From a checkpoint of a small image super-resolution model.
Training: adamw at rate 0.0039, 6200 steps.
Rows from block 3 of a small image super-resolution model, named by matrix and row number. Rows with one number belong to one channel. Each number is 500 + 50 x the weight over its row's rms, rounded and kept within 0 to 999. All counts start at 0. Numbers have three digits each. After the name is the row's rms in percent of the matrix's.
After each channel's rows are labels from the 100 images, of 14976, where the channel reaches its highest value: "responds to" is what is common among them. Only what is clearly more common there than usual is listed. The data: gratings and oriented noise at many angles and scales. In brackets: how many of the 100.
# convs0: first 3x3 conv (model.mid.1.convs.0.weight, 144x144x3x3, standardized in use, each kernel summed), inputs 0-143
# convs1: second 3x3 conv (model.mid.1.convs.1.weight, 144x144x3x3, standardized in use, transposed, each kernel summed), outputs 0-143

convs0.70 156:475472469512455472478493507506517516502473440536518540413487483454501451528490494527536432562518541530487439517484530476499459512499525553461483522569531574455495600571551507593537493525478531557473503517522506494558436486581566443459452609429516536532421552501556511446530462493499456505506518482551448461431430619416530465396489395409633515549531333513507506503509400424483499604504469464416574547440515559519575477424586464503480
convs1.70 247:456536587462541571521458531533540453456476562493466465561476526519516543450447497477546420470543511513556542513555542430531424514510468519543453496562436433439438466517449429472443450511396453449435549492504489448465416463408432567454568436582461457509562538494450459579450459487541497507536539501522534513612496432532498488574531454477413545425422577517565478544553551564443589559475448508427453601575523543445522571547450488588523
responds to: sine grating (46)

convs0.137 070:551447562572469513451464483499576573478400500437516500465508471512456437472469452415505569490516494385429477471475556527403546496538502497518471359499453488461422557583486506506484458468517509439507613524505449469567538446433462568506415590541614567466515521445473513528536449570428481461490528587450577487433510500522511518506519443536527441411406485507459501498495509504460419512542464402500413522545416408509466440549505551565483
convs1.137 056:474507501613490479465451507433493482492639427537507577516410550482518461595412567564506544505476513481425440479466492543447460395406518496513505499483558552594496544495636511479497548456511536562506445470534431456405505456516481524482466498470514441502426360500531401479571474472484467468462479548510441502439545513452568478452497541537587380479517472491380577462466491529526523461554545507553518478401496471540458443484501542525492
responds to: dashes (74); very coarse (55)

convs0.85 112:519415520454438472501458525427449503495450464467459468465470417424470468482468529456510512512436497474479480453473538504504456500576526424536459441468540446512443692568590544612457578543519424508552518453504514594604620384553563495540453572454487502500501490461485526533554475415492572512530505532532428502489489553424463409529463496507508433556375402521503474522528507485479466527427425500487433515480445508467490499541518501577511
convs1.85 068:477588560587432573437466551488454495506593473420531430587420548429588466570457525538506521483575462476513490450568646490496410443341573455507513530497557492547487533438583413479447547436429406514384470456499440407450459484486477469496520482485472419470493462515457459451519429525578466428580530580492496514512464489503544444519543535449581456510516478475473455499463503507532526451495520519467538482470537540469554504473519476515506
responds to: filtered noise (40); stripes at 30 degrees (29)

convs0.39 113:524519624410609542515516544473516438488399601529520442568457492378508464540487485474540529513412520502455478532465561513495546560485457437550424534511547493423527524502518409521460522464513353478476485346545429562535603453564471500569538516533559450471552496522462530441476461509443552576504527543486472473458531471518457493545478616529439431505467572547498495572493540468447471514467466554555482549545448442493455534513525550579485
convs1.39 072:475535494477477492531516512633472554517494495493452473484605443665534511518567440427569510382474525421474498456490508478450522616585516441501513488489506471503494460506416528518555492514562508471509443573464554534475508490501500518474519494511405543462532639540457375489550581488603484491523523573545547540481491472517493599523493502482541609498410528514500492497521510538477484509511476541502450484508675491466609515446525538470433
responds to: dashes (41); stripes at 90 degrees (26)

convs0.25 079:484463503595552537474509551516388489465503516493459518422510526461447511509510490525540513552476441508409388449500550427512509508446484503533526547513526545517558471464461493483599462413518606426451491560379443419463471482597500450462436587449523464544470480505516571485536449515470525529462502512501446512406443619520571509404494473391596521520524475465578535504516442363487473547510415522405539498493497524543568418458560518497510
convs1.25 104:480509583453504552540479504529491484425506578500495438563489484539463536432472497481561399549516503480551532481544507455515457531509468513515427465524402430469470498526454451499482450509424497477465555470491497511491408456404435550472608390616474467526553516454449461563504511506491485506491510457504493488605502404516475488565437453450491557403422593483540450499588542606453577594475422466422449635555506539508549512512433476591498
responds to: windowed patch (59)

convs0.55 080:442534549469530529446462459376484495539426462481492460579431502435521526513494520507486394457471490514575510526503464547522533586442495509488530419516501492396455576504544467465481475592486561551518517454530388537526514448464486517565551508563446513350511515415486434427456496457585509427448521448576494504527505429488432501538402547562464437507383513513488530536459546517472475480437492461465406512502506482456361576502554405445490
convs1.55 076:463440589478614560445518475462513484494664545492497448507451516527499516400445520452499487546510545505561528433541550457534487440412514490513533503542441491633487447516580528516577486472488539502439512350608427428354411542468446524500528498541497391502499498472486509541448368489457451461516477507482555431535422474569509480520480440536601462446465484492515492504496502479482536526458448506461443533478416525514502490490541491548498
responds to: stripes at 15 degrees (41); stripes at 0 degrees (35)

convs0.108 082:493486539478571470440476449451518481490474469503510464524454453435532466593487467471594507525478462477572422581493492540510649616427416555479470489500509541457475376594485454470499503570550433492545521431574469537493481542544507434508484584478558515397490540500494490448416504552524541431429528476494531374419508459554466554419379590506480579429543467482509506511445482465483517465531466462419473531486451508512488608476547459470489
convs1.108 048:551422499532487516515536566532447591446405529516505530512527457520493557483550566411577493593466498389487451445486461534405470460586479494434461415433475511470543598480424485577529524467465510493470493553575517581527455510545539440616552549513482548506464536414535542504539571518454495603493497479462525448509499594484465511495471486474448547496613495467501446436492467498461478508503492382509574504531478533588413426392548439459431
responds to: low contrast (64)

convs0.93 106:483474579415510515452447456498607537471410521499510485495478456441473418506465426408550494518492545451491510524432531549451670569464415528512429460481466447433416586594518455517489529576513435488526583436544505608571599466464479512527452526494559525451560575444461490503461469494480501452462575543492574469467471437543452547532484548531427520481451531484435538466508499450498463458478494470523376524511461418492432557551509543545570
convs1.93 066:568517472533502538430412510427542523436458536513502493544386555381496505530441594481498477571515510403482439444540520552441458395411416544496446458452526529481484582385596447560448539427444421451463532577430515570580481460528521444554502480511544437574427384417521506524565508516451469508481480455464526436453526475441510497455482493463494499460593516480504501510504503518472538478520545447563584490500468536557488431463493417532542
responds to: filtered noise (51)

convs0.123 084:420499478333483454481418487523568567569493495495548550588494533489444458420466433483543554508547504470483597472435464539491496497515462540466502452430451425489437533498494402525376512474445422460483590505501567508594502547505492541512576456566573539578498518500465533570566577515532611557527549603503562514567517509445525531572439445565500514518491522544475459547475533557544513459511544458542369414506489503495450448481510504538499
convs1.123 096:545584477567449507498463547471464515516478447531485464490458505461563466581478507498520551462512475464453449474515566570462476423448492479488523436432615536504512602408526495531472567457505465478481419629421488485531524515588568392526457570409451466444429505489487445462544489562595492489564529513467499516427466546484537519457550544473525461577572415465504491470472428443514442427482572502568610417454626544451510487475553445446473
responds to: very fine (65); stripes at 105 degrees (38)

convs0.1 089:548464543590514594505478557469558484484481582472414511327505525466450494471437542455437529516465505509470456487438486385498534479528445461481419499498486592509490399436479466556570509444484538441490501511428433492467474400548549424481485615395521494545459538492491548479496453500458417555474509561594515456443527541499479549479586525517554515480564539553476516531550339438472377525471503490452472551525504446494461478486506518527517
convs1.1 062:559447448469512490447533483516530501518456499496529568525567498438487413479496500497429451479397545536463469519415439419472533578464504406565469489568436543422460468575522554531550533531526505552574518485488503538489563501428426618494442421577561531504559464534551478545483505378529549474465506514574447544489579537436523485458518569613416495484462522596443589554476553539492575469553557454516569564507512440499504474542403572563499
responds to: stripes at 165 degrees (45); stripes at 150 degrees (30)

convs0.80 085:484550460557508572520461473507512520441521480465531504400549533514541492593514477462520453471491480493633338575545449405549574525506502528442448471474508548516431398516512561472550513494545583449501494498509516505480500532550491431449442581435463486440457500428484518502457571464488450458409475484512538470390524475508496551370500541467495586517545594496577550519554391450549454464557408456382447567500513466534483494453531500473500
convs1.80 062:523439453398511505508542461508458491503428505528449449423504402475490451427577490542519405535426390559573584445517453489553564554519467490551517540481422445447512521459544496471575486534481527476497570470513571558598549572463543533428508463521510532480583377478609547501526584524449429521545457400469497512569476488480390478561501474472488572537524483485528465478530496443548494568442445447421475556544465441559519446576465469507572
responds to: fine (49); stripes at 15 degrees (28)

convs0.99 121:498463497414525516497475545530526534608496523530535505556546524430430490378502491497517447565517520510416600452397479538463470480497485559514530554545448550446530515483493337534358495436369408508476548473460486486558441519501484564495588458591555502544545526549514549483574489515510507573521526592509463493587476529505511480558506442506554542486551487513455473520419587536463562526492595461581534389471491540479562440491510515514501
convs1.99 175:521494519550519524451495454565503538533664478461497502471532490500542534528473541472495603459505553467415445518459529551470505491441512486457548567486576543652550509532492590521559520493558592501525375432548454474361470533552504464546445586471492473454413518499521475485566475462522466454483453602474537480438484501542526523456541521552611394505469446492474533473427461485501454475532547499563502422383506510455464483447597539474462
responds to: very fine (84); stripes at 165 degrees (39)

convs0.27 109:492459570563537520443473549538618572573432409471585537535570512503389467507487443419422381547566523438449501438514519526509567529414439535488493455544465554406423527517404483450500432459522432452508586438538453510548567561469514479527479522496558589475474623465473452514484501561508548463437602600442531458434462493534558516481499510566517554484541477518555473554447508557544472507469487422518463485504486478529481567499505507460444
convs1.27 086:525513491509530491589446379553619551508509530442533539453572509555509506533462539438457556476607507423452457554407461565562495527576445477423483483499501466530518490562421579469483451484531554510504439442529515483410471486537511490533477568486484582555436594545506622520520544466346471565463359550448546489489542467566483480494565519522460514532461525480544512534416463526446474528571549396533450474502427536485447515493534494478502
responds to: stripes at 90 degrees (43); stripes at 105 degrees (31)

convs0.125 118:517458435553514506475459515542498510454516468547467538359528527466516487509523497511549504571500508483473380506491556427521526515479449541493469540480512569515532496555502518529572508524539582495504480555461517483497453486561555416443415574354490522524430545524543514469536483530536452500497537464520500470426445586496545491351551459385567570528594431461559517491548339401503503523502450482396572524471512560534592475418529481471517
convs1.125 153:497558531501499545541432564518534470446450539494486475571461526527496535492450513478561406491491489496553504524553542449536401512539452525514440490515448426399450494492483397472390473483356434484412558555476477459500424467421480527469579435553434481496542515494446469556472491511533515512509543470506480511617531494509513504564496452424353558457493571483514457515566552553442590557493442518437502623612487522487522562512441436578472
responds to: low contrast (72); stripes at 165 degrees (35); angle: stripes at 15 degrees (25)

convs0.54 085:507523495478517517548518463441375386473466523444473455440467479502549573524548542552544546480469482564569462535520409422534438504579537470483476501515540436517544505457600547523504584555513562497530440492503488465486556435550545461554515536485466430402465439490505492461433529469510564555471437421544539520509550454458429495494396559481503367517355521524431482513461513514429503402499421535408436556472471482394422525506516446526513
convs1.54 072:419440566516550560457583572406419483492551496522535434581451518441477420471500496501468435550455496552552528420499529416455476389375557440561500455582461529557465481465576470537561520475481466559494542386564420425443488485441411547481530434583536429554575436457472481472417436499509506462551589471541491484510474503448507405491397483523562480458439461540548508539515553520520539465457483463456518532453549504514557486519499538508503
responds to: square grating (57); medium (45)

convs0.30 102:494474471623520501481448544509528500477510472502475512374542523490483504506510493509516506548525506506484340503519553433508539506505457498468473509485508558525518472536492522510602490481543591453531504554453513469491450501530501433428386590392493545518426531511548517509542466516526475499476526481496503486337486595513560523341538480404550557505564479457577543515569349422517434533488419478383547532509513527546550457450536491483496
convs1.30 065:460500589475534545449472408581510508446518582474492549503575458483521519472466495411508366447491516518496502561495448453532494604506416498491466552512408464443521469589445501467504462536425559445511511431451532521433438490424475541510572463584536475508525485548526492564534550408467505484429499507528509468594511428563478551548481492499414530412497589498457511491517531591445584548587468459448483608598449529463419437497478513599511
responds to: stripes at 15 degrees (25)

convs0.65 103:545519499590532537490536442462557447579488579434551443527498506488450538502485436457446593500464491500446518482525464421457588519493546512403449455530433437475351477478487505437490516351497495481521506552493536520504481524526504475510589489519573515545486484578457560534447594564458534557430501593524532493534497435494436513540469547600486390465480627536463483539470488574478456402526511514528410501562532501461414521464599474534461
convs1.65 093:515451494557472478460520432488478520536614446534476536445472491518461516558457539493490614500465514484470446489472482580504546465452516511468566533437581526605552523525595575498553539470546620520528392451532473512412517584575549482498443589435553487464376396478567531516570475486426459516501447504457499480455465569555494521448466496569567418574470422474423528453449428440518453479490536430553498450443457472519426466469572501470481
responds to: square grating (47); stripes at 105 degrees (31)

convs0.105 106:395492420403457393442506516504488547577525513478568520617517536441482444463536416525503464522496463525501527528458595572486470539494526509424540494488491532499434641578517498590398499469497415477513520471581543551591503515518466550465547408567533571564506507535487507545556484525523613517441557564390406443514488485477560489500488467531464559461502482457493481505447612590490563522531533478529529484519458558559551501488484538565434
convs1.105 090:559562409592414449512485548482484537515436473517509538468497506541522524608505489520514567454460516439448450485501499561492503511556532456478536463418576545443512548452492487525438561440519460525506470658442539543573567497591588435552451559358458558470472599509475535420546563481586548539511519487491477543446535551471543550481560571477425527571580500473456519459489444449500436425540552536554549452512600500524500532471517480418492
responds to: windowed patch (63); very fine (63)

convs0.6 100:527513500557535555501499540467538453449501505482469519410500533485497510565487543500476458500507490453567337541552479419539554539496478518448453499483518565490474405519490510504567511488541548499510523520493442470460408474526543426452403601428519489524418519497520516476493499523509476500407478495602549375382516550498529549394542526460567568478595527557566520566539383412511429498560449458343518542493496455484502510428531528451460
convs1.6 094:486462498388543520491539510483503510438438556474516493522541496452515488384534503488541355496505500474526559449502451425453488522520463449548441452538338461407451476520454489517532451547454476454513586491480539512558493449420450572454570389606500489493570496527512481535469524468534521513504504456560556502575520422446476473550475516476442582417466563550520496548563566569458569566494462455434484608589563512511523467543413521574529
responds to: stripes at 15 degrees (47); stripes at 165 degrees (31)

convs0.10 083:539469591465564557469437568554577503582382504539539518498502494414403418464442466434483379549553573476431551423557531528442578546434395496555483539535463542352511450500439431478489521530545378441499575390520439508524534549454458497517531562513547557447548555482485501471535484530519543477504572557451485426455442501551548472493510571523492504466498465476475482487464515492532463505425550483594540481516497469525456582505518527497526
convs1.10 076:530542555410576513519428397595617494489575564456496492482551484535527529492462540448487495432599500425464537522493466500518471520521428509504468538529485440563494422511405526490480456510459537456465467411535530515403440509478460549469518476563434567514526601541483533543532558554419461489492398571492556536539525372550445513559534416502540554447368583510585489562460519559441543573551485483483404516518520514465523524542490510541510
responds to: filtered noise (37)

convs0.139 065:491518563474572533455491509508564544487406475502528469527495427487537449552503410373482396485502488401536403526544578531445606605429480526521557418441518497392451497562506518437517408478520505493478540468565427493521464488423429549522448507591543576423527546445493435453487452516506459388412544486475538467467474426530462472483421483501479476405457551515546547505483529490498506502496468411466425560504481430531441527492482548423464
convs1.139 062:582396545543590503446530473527534461478649496495543466513475465444404516487472509505484479594472527494477524456460455478467475430498521491520506601549492505651521397544538549554525479446529566561526500380635435476431496565476457592461525463543537496527541492419513523502480458501475478502429501506519480486546447447528472468539486412557610493416359498535441503528518508513492515532527457531462445523428476465555466496546472593548487
responds to: dashes (49); stripes at 165 degrees (34)

convs0.104 103:491523478543539483467511556457601554518412424396511484513579477581472516545537447454441420462598518449519544465469522542521547473497508473474479383503473481473401516545485522522467496498458543449407553478571502459538522509411428552455441514545473565398510516402458407565484421488546505372490535544459564508473490470501541555524496463492482476439402489515475520512484541599525480531494477397512339495527492465462391497505468565490455
convs1.104 079:429501573401644484493527444440586481525610534501515558468524585502533447405474487484449489443615551519537528552484465438506448451538515483526505488608440500561415398566454521487525473560469495492482514391583446414407456483445450560469492511516476497500537558632457549564395428513463513499509443566516532498515497449501511476523509459582467492465460531564576563558476540508472562527488512469475429539552464513455499544532524516558494
responds to: medium (62); dashes (50)

convs0.127 114:487422449568415485475480439462468533446530441474475496416471476455492438530491434499533575545481458474474391506494547476495500498504486479510440457447515492530456568545521598544605478509564591507511451575474504545510498474554565439457405574388538519552416540536511520492515499544497493494540506469531458517410458589450587472406510423443580567578556356479547500488558391423519509547476424485402507542487440524517545471454555466518498
convs1.127 161:526591507536452490547417609500502445477452508549484483576410549521521522519440523539544443490479483510541488546570572458550385456520506521527457475502494468400461546436528360467373542445361407519393529567470464469509457472441489518501533465514416482492525525470429438528476471535571511511534569474506446558580531521487549498546538455434382546507543535482501477512536532521474569495462492554455541571577544510484547601513447443543476
responds to: fine (85); stripes at 15 degrees (37)

convs0.63 110:469494451460487480510473551477344456485534485514428476543457476528568596496464604540463557422435495560525537525593503555556391527515514389569546520433530458560586498423542562495524537547537524495567410525436514494402565471498515523539573433498397458450494401502502474468551522481560553556563498402526450563566527513490503482537453551499459434546390534498478524499551530482521484474416483604535508500512496477515417513514473534428535
convs1.63 121:532449486589492476466534472487429495541563433544504509471496483417477506564514549502466582525470496541447478501477486552469559468462518546473564541460593572598558512473577547532555553492564562505553436462505455512461543558576551441520448577430590493512436427451553513463524483509468480456470510497475472477438457577531513510439465510534638398561533375477468515459441438410536419437495536524559599410375464482518444464486562512458502
responds to: dashes (36)

convs0.128 102:429488460444470512430471475539549568472486452465525556460577509473459475476535400398559509515481497439496486519437458488548556433578484514484425394514467493498398678586531457547451535517436438485532607444518553545630594487538537493547499549443468497426554533422461554552519485434500544503472518580488537550495494490488479482501399411543481532517436530510474501448493511534454520528519494419505386492396464505450494464515511471565480
convs1.128 055:409625419535410567551439583524508524480394482502473486512509542568571443543551545543575499396453468489506460489489622521556447560578473486512460494479542482400422602463546466454428533513492437528414480579448533518549488454459525490460493498484411503503499520543519383537587548516501459513560482550493558548491593516426522442510493545424423535541429510473545471473509514547495465503460494389494479519470510453450597568501456465495482
responds to: low contrast (61); filtered noise (36)

convs0.56 069:578548543433586539535540542503463373583435539515491467497506499483576571553480602524432511494509546495519463501469451456494492576495428568481548588551503477540582365442516480545493537584446488544546469447538537455491450403491546398545576514508471463474465496495529419423474562503568507497498482469530536458471544503500428528510484582579497447535496530465482454510419471514475517391448540517437444503462472488411386587436508387490512
convs1.56 084:477465521562545495486543529504483425514479459451604524602508572402492447528501488517436456489576514533471488502447530416456483474479574463547458481569516567524492463500549491538492559451535414642529533488499342444481550426465430569527492404535549482586580495512427510443412431480456567449440583560597488544489544471428542401471502547521519447478478491582508535567471564549501523445539550490489535483449502471479528520545430578488500
responds to: filtered noise (48); stripes at 75 degrees (46)

convs0.16 096:553572564405516535540566517482570522521417498399512457551555479575556508507537471503458428459563545489538584524495503588477510498510528454518495468504490528459506454551503491513400502572427336501417575389586467537518557480428474558467490452520451537400510567391493421437473483464504497418521519525453542542522508472525553595534544501458481533515508482554529492546535581537623513545553461450583461550522437473459434559494494543525492
convs1.16 075:407545433436423436545501587471531512508365513492511523499488545585435520463589400574514477510504507518573527500541492464550531548562571494494503500460439505355451559485524427463483491520493436568484587565461625549702551457483520505501504477477501541509553527527462508470466496512499580549491548462539525513466516533454555564498496528465369565515592539513466509514574552516538508489460469529492462522591436479483549510468476475444501
responds to: very fine (62); stripes at 135 degrees (46)

convs0.130 080:408537459410544512431476416488552460498443469461537497505478513479535462488532371434498463467495495492571484559515487516471603527486479539457489429504462443405405725604570502538479563559450461539500521465615534553565547486500471511546543490489490526402538520436453470477432479483541561452420535488459514543559429427482464496524412449556471469528408441485498516438471543526474540463451487460488437541430504501465454530485525489488509
convs1.130 058:578541469488509438496411598602539448477557536509460497542456542514446538456458472545537474495494540491535531502615539451547431497565513518552480586481479479534434438524553451502428517477415473553395514555536427583505436546418467584455524431533460535498574532487453422587537455530468480474479484539521533581579482440491533538573497428482516503441386565521443502506567571537475552543470422530428437583479464443477527584532465527582450
responds to: noisy (68); very fine (48)

convs0.132 099:474495491431439480510485527409526450466448480423461478479519516478512472400502489467473486505538476521531497490428485543532475501623536443446494473515478536443420687553604555626452587573415354503487545463560504612627546451507519521514452552455454486492517418462473485564505494487506550525486424527485474495549517552455521522576449480509482502555440410510493506542526563498546439533453474473536458439499475531434489519468597501552464
convs1.132 077:545579531514407495412428565432456524437509497472496455530391572398494511539416490523561470517514483528493483439582554497507480510451519498501500489416504506476483564465693436478468570457430479505425522501405477504623505504490528485507506471493444375475474443484479402565548473500628518422531573487507479509508464497490586544492416455480487498501547522465388485489555516525515536467463525589490537537535578566478536477439488472549484
responds to: filtered noise (39)

convs0.14 066:542558557464576594530495485528509392538358531416587483480506534468506504452535480481474563461522513530526519481487441454449537502515478528494527584516431472398572431495546414511454561495479473439488527442523470428492502546483411498449566540557493511342526448504418496470474483514463524510478528505459563459518498457554511505526425586522524368415378507479445501462409557516399528434559451481504421503487520470441420480452544508526517
convs1.14 089:371529570474507559451491539509500485461662513480507431565420500505472509452452460513525471508538534534544515471573582461500432443395508510520464561491477491606469506497584472518552485483453516505440504431531420442469411526446432525466565433572455447467530450507434447527499434551463501449502506513531555476522454479473525483524392395504592453422428512511513469492574561554500561510450442502455430555449369513441549506455515530534419
responds to: dashes (54); stripes at 105 degrees (47)

convs0.64 100:553522516553488584549507554501577498460436538514489474506529478565505540558455526438454572495539543491499500474510479474517481431552484408490474464503550454459466414418484498421530434403502545432482524525443552517461542456435489509510499480524483463475473453489498529605488575464425526550539407512476560566502554451539501619512607605549449477521611630552482507509574489533592458496461471542494428517585483411485322523532485517520482
convs1.64 096:517479488491495435447524375529428547525509508515482530399590460467487469515531451468491528462493513535438511493478433548482644574501489483464560497436515559521584468522538584510595534543605616489604409444425559606546606577584556464497473525451531481522450488516522515462557550467526515454467474459491527473441473524532471581462437529530548519523520455477404514443473434471563420453518511503542535427487559499517493373483539492451488
responds to: stripes at 15 degrees (31); stripes at 0 degrees (30)

convs0.42 117:529504497453522544526502530498587534578500544492568498552584556534467502439567476508521457531578517472464549434449462465479492439525520593468549516535457514435471418498494372465370486425390466443409585501457466436529391561478447537443527455599534495488538478485468558535532530495476511498485444576512587493542548511549531555498565496515521571443625605549477469532438579581510526484580570425550470435499503526489551454471512502524467
convs1.42 096:461459502482554541464530421506560566505608506433521514449614530479484506467492487417497538448531575463416454486401467519458550543475485426468529518514495531605494468617468668551586467541613601476597411475518456470430518512551510495509463566474557451492453550531526480525526473377518494501456478565504564440428483483512536493453522554573507427482462467529430550492467482519485458508568532441562486462461489514466427454457560555491468
responds to: very fine (86); stripes at 165 degrees (31)

convs0.43 066:430443505556436473514484551465443479453457475439466464390567471462434461425524465471528498528491407510480357443437518425561461446561554366513517448492520527513491567456548603575602549454544524468539526478470488511559543515554525442530408539476465455521520471495428574581485451465426509508478452515447433480424561530532517460404426509479546438472427499494537502522486517471469520588478403492372464517487429518503503460536536494575516
convs1.43 098:427510555430506533489520503443469497471479574515490450527489486521534475423528503518528409505518466496572564462552487442500478481523486480544470459548403450453434492469451436506506462531423454450465583450481561525526469475405429540452585381591477508496581514516459509514487513546488495510560476451504485506589540388459429472569435478450508586432442593488623451524558525546483571549463440467416435602563542512517605503551417461551569
responds to: filtered noise (41)

convs0.23 075:543552557610467496539557509419474516460451480495460495485469454511559476534473506552491447455476478477568437494529528477517465505528573437526529429486532542515465478434525546468541452538507504553522450489526431542513511412478541469542447549536468485485523475364433466553395447426482394422473402446577546491474510489459433448495464530540409393493349511547556478568504536477578448539531437523443449548448437405458405553502549453476414
convs1.23 058:540428662512526554485540410480456501466583529451514471460524478485420531454437535445488479550530499545514561423502454516507543512526509505478529522520449463592533462596539537456488459439504620516516488392632448416485510584505497523401555488493566430510517476501487543513477485481524487518500504450477514445585435471592439493547495449514574499434406491449428443422522440471500465578513414508413407551522436497570423473518493508563494
responds to: medium (59); stripes at 75 degrees (46)

convs0.50 069:481497543686500494522528514450450516445509493549412518425454474458541489553475504518503570487481453460476388518501579468421456504480509457532505488513579524549492511429484527471612370423529585476488395581469432457462494406514495484512434575496517553558462486534476487516496426506466460466485477431527445541411482557481543454440475453498548479529435380501560486506530471420469463575417451550417523562547453481545502456493589500534450
convs1.50 057:496476631520512528475490490500490504458566554467559491578442551452421521435385522446458419558464549552549490510527488461505456542467497480512443485542409473511489515574546459513503461445393515507478558388508493453427432472410386554510535431592584435558551448491470523536476459418462531522452544472533425472576501437477546454522491508553512488428428581506480502515523534550479572531528493458434443633520413550484458513517442546585518
responds to: windowed patch (51)

convs0.40 095:547520585482524570524526515517572553498392572537611523500537516428461432520525428429586521531406534499434500549480543465478560479528460559518428510503511536414434541496501398514437459426477390454451520396545437575541566463560491504483515527529610450494559494518424603447503424457369488556453480524508542471504490443459436422509526577544491497509556624510463490485487514472455500530520508505555472544523418439555514485525515495544536
convs1.40 070:435470469500535586554550440582516488517487481523437443477618397560539487498571538484509510460465461447459515513447479520428538567511436495521481569539524480523494499481361549504536485542600541425593406508509519468442530518516522508387531474509524547477521521442549455475546545455526432529499465537498555503483479403518405443535475539470577557461315472503618491483530472516480445541491468422516499459404565458483576484575484537470535
responds to: low contrast (60); very coarse (43); kind: filtered noise (37)

convs0.100 078:437563507595524475542476480499436536437501472516484511461481490507531521592445526458525506420465466484566294544567503452520524513500505469495494493468578524502508419472487553446565486471578538456540490494477506466435515537510508435473452555423442482484448472478505507579466567471494512483491462471480484459394579480541480525361489582461515564516507573463564557492585406425567462481553350513356471567541469429515469510492500521519492
convs1.100 127:480517489388463499547490513508491495459415549509464463479494462566476508434556478525563402484492446496585580459552488484562511562578466518528463471486420416394484517467485448457479450530453471485456606551485578555609502484442510527443571443541458541483582503522502491515515570545476492542532485421491490532592519462489435521589458460407436613503500570466526434482566512517500519576455425500399422598618505471551549524535435448525527
responds to: windowed patch (67); stripes at 90 degrees (27)

convs0.12 084:493537550392524510515495490546588597503474450507532556587527495508515451415509488443459427500520537444508632549411525588502552557458458553541484507510452547431487490525446420477397461580463339603528526443607501607536563517486521536532520453519549572520515632532537458507518519522586505464494598531479499492545477446475515493575543506522497558513539472493535511505475563496576536501473590453583481482485480539522516579534461508505548
convs1.12 100:530542452473495476621455538507511502483351532526502479503482488502498521515563494516492500528514417471540505540491503533532492492638438555489459415486522454399506488418410448508456453491476418461466551566440605568618502425522516442565500507488496605562503563488493575454476569585442531606535471441488466546474575496464449511483529515435428592563571526494629463555480503486493485504478542481526523465549533528505533543548487456411584
responds to: stripes at 45 degrees (72); windowed patch (53)

convs0.79 118:476521508476539538447518423477599554513502508439574514533510519450444411493567347426561524509482523435458565534440526525441632514482478557456388419468447476471376578632460447498400473494474436488437562493593470548546510502502472550447472515554628562497548543487438535501466461532471527449428552561499597513505427471431511471556510485516495535496527485515473490486484537528442502501567502419581466492539477477529537485507503527554518
convs1.79 081:543584455537472509566402520514573482538470489608445466469451501556583507557479595531507567499544464477544480522535583573551412361498471551524497483472585463482438595416469462470432533490467432456433445597531493471441445544521526465477464568455412556487459530455492462564536483619431413573590403545422525559499531551499484485523570477495493503549518502463597471497465450459489492500430504451508498472477476494452555562507523437503477
responds to: filtered noise (37)

convs0.76 106:483528485447534509481532483523575550560488531513590527578532531444479412421569396474519375525520513442443567493445568555443523501441476558468513522518445539445468568587450398486381432461417404511439525477565496522555467551500457567459533438590576561576566540530520498516555476541531525496470530522434502490535442483505561480537544461504532538472565477477531484471446606580499585550556572434581547470489512551556582486480494526524478
convs1.76 122:529486429542473434485522467576493568548578473482510545445559465558507511556545501512475650491484544448424449512453471560468536492551555468444555553452587544582547491546466578527550522498593554553557407495554535551471527525572536452553434593426501580466439585514509532428556508496468499503482405574478521502411534563509528550462498562538564453530515465492445519466430460465516426455522541507562506405406494477492470480437584536412443
responds to: very fine (68); stripes at 75 degrees (35)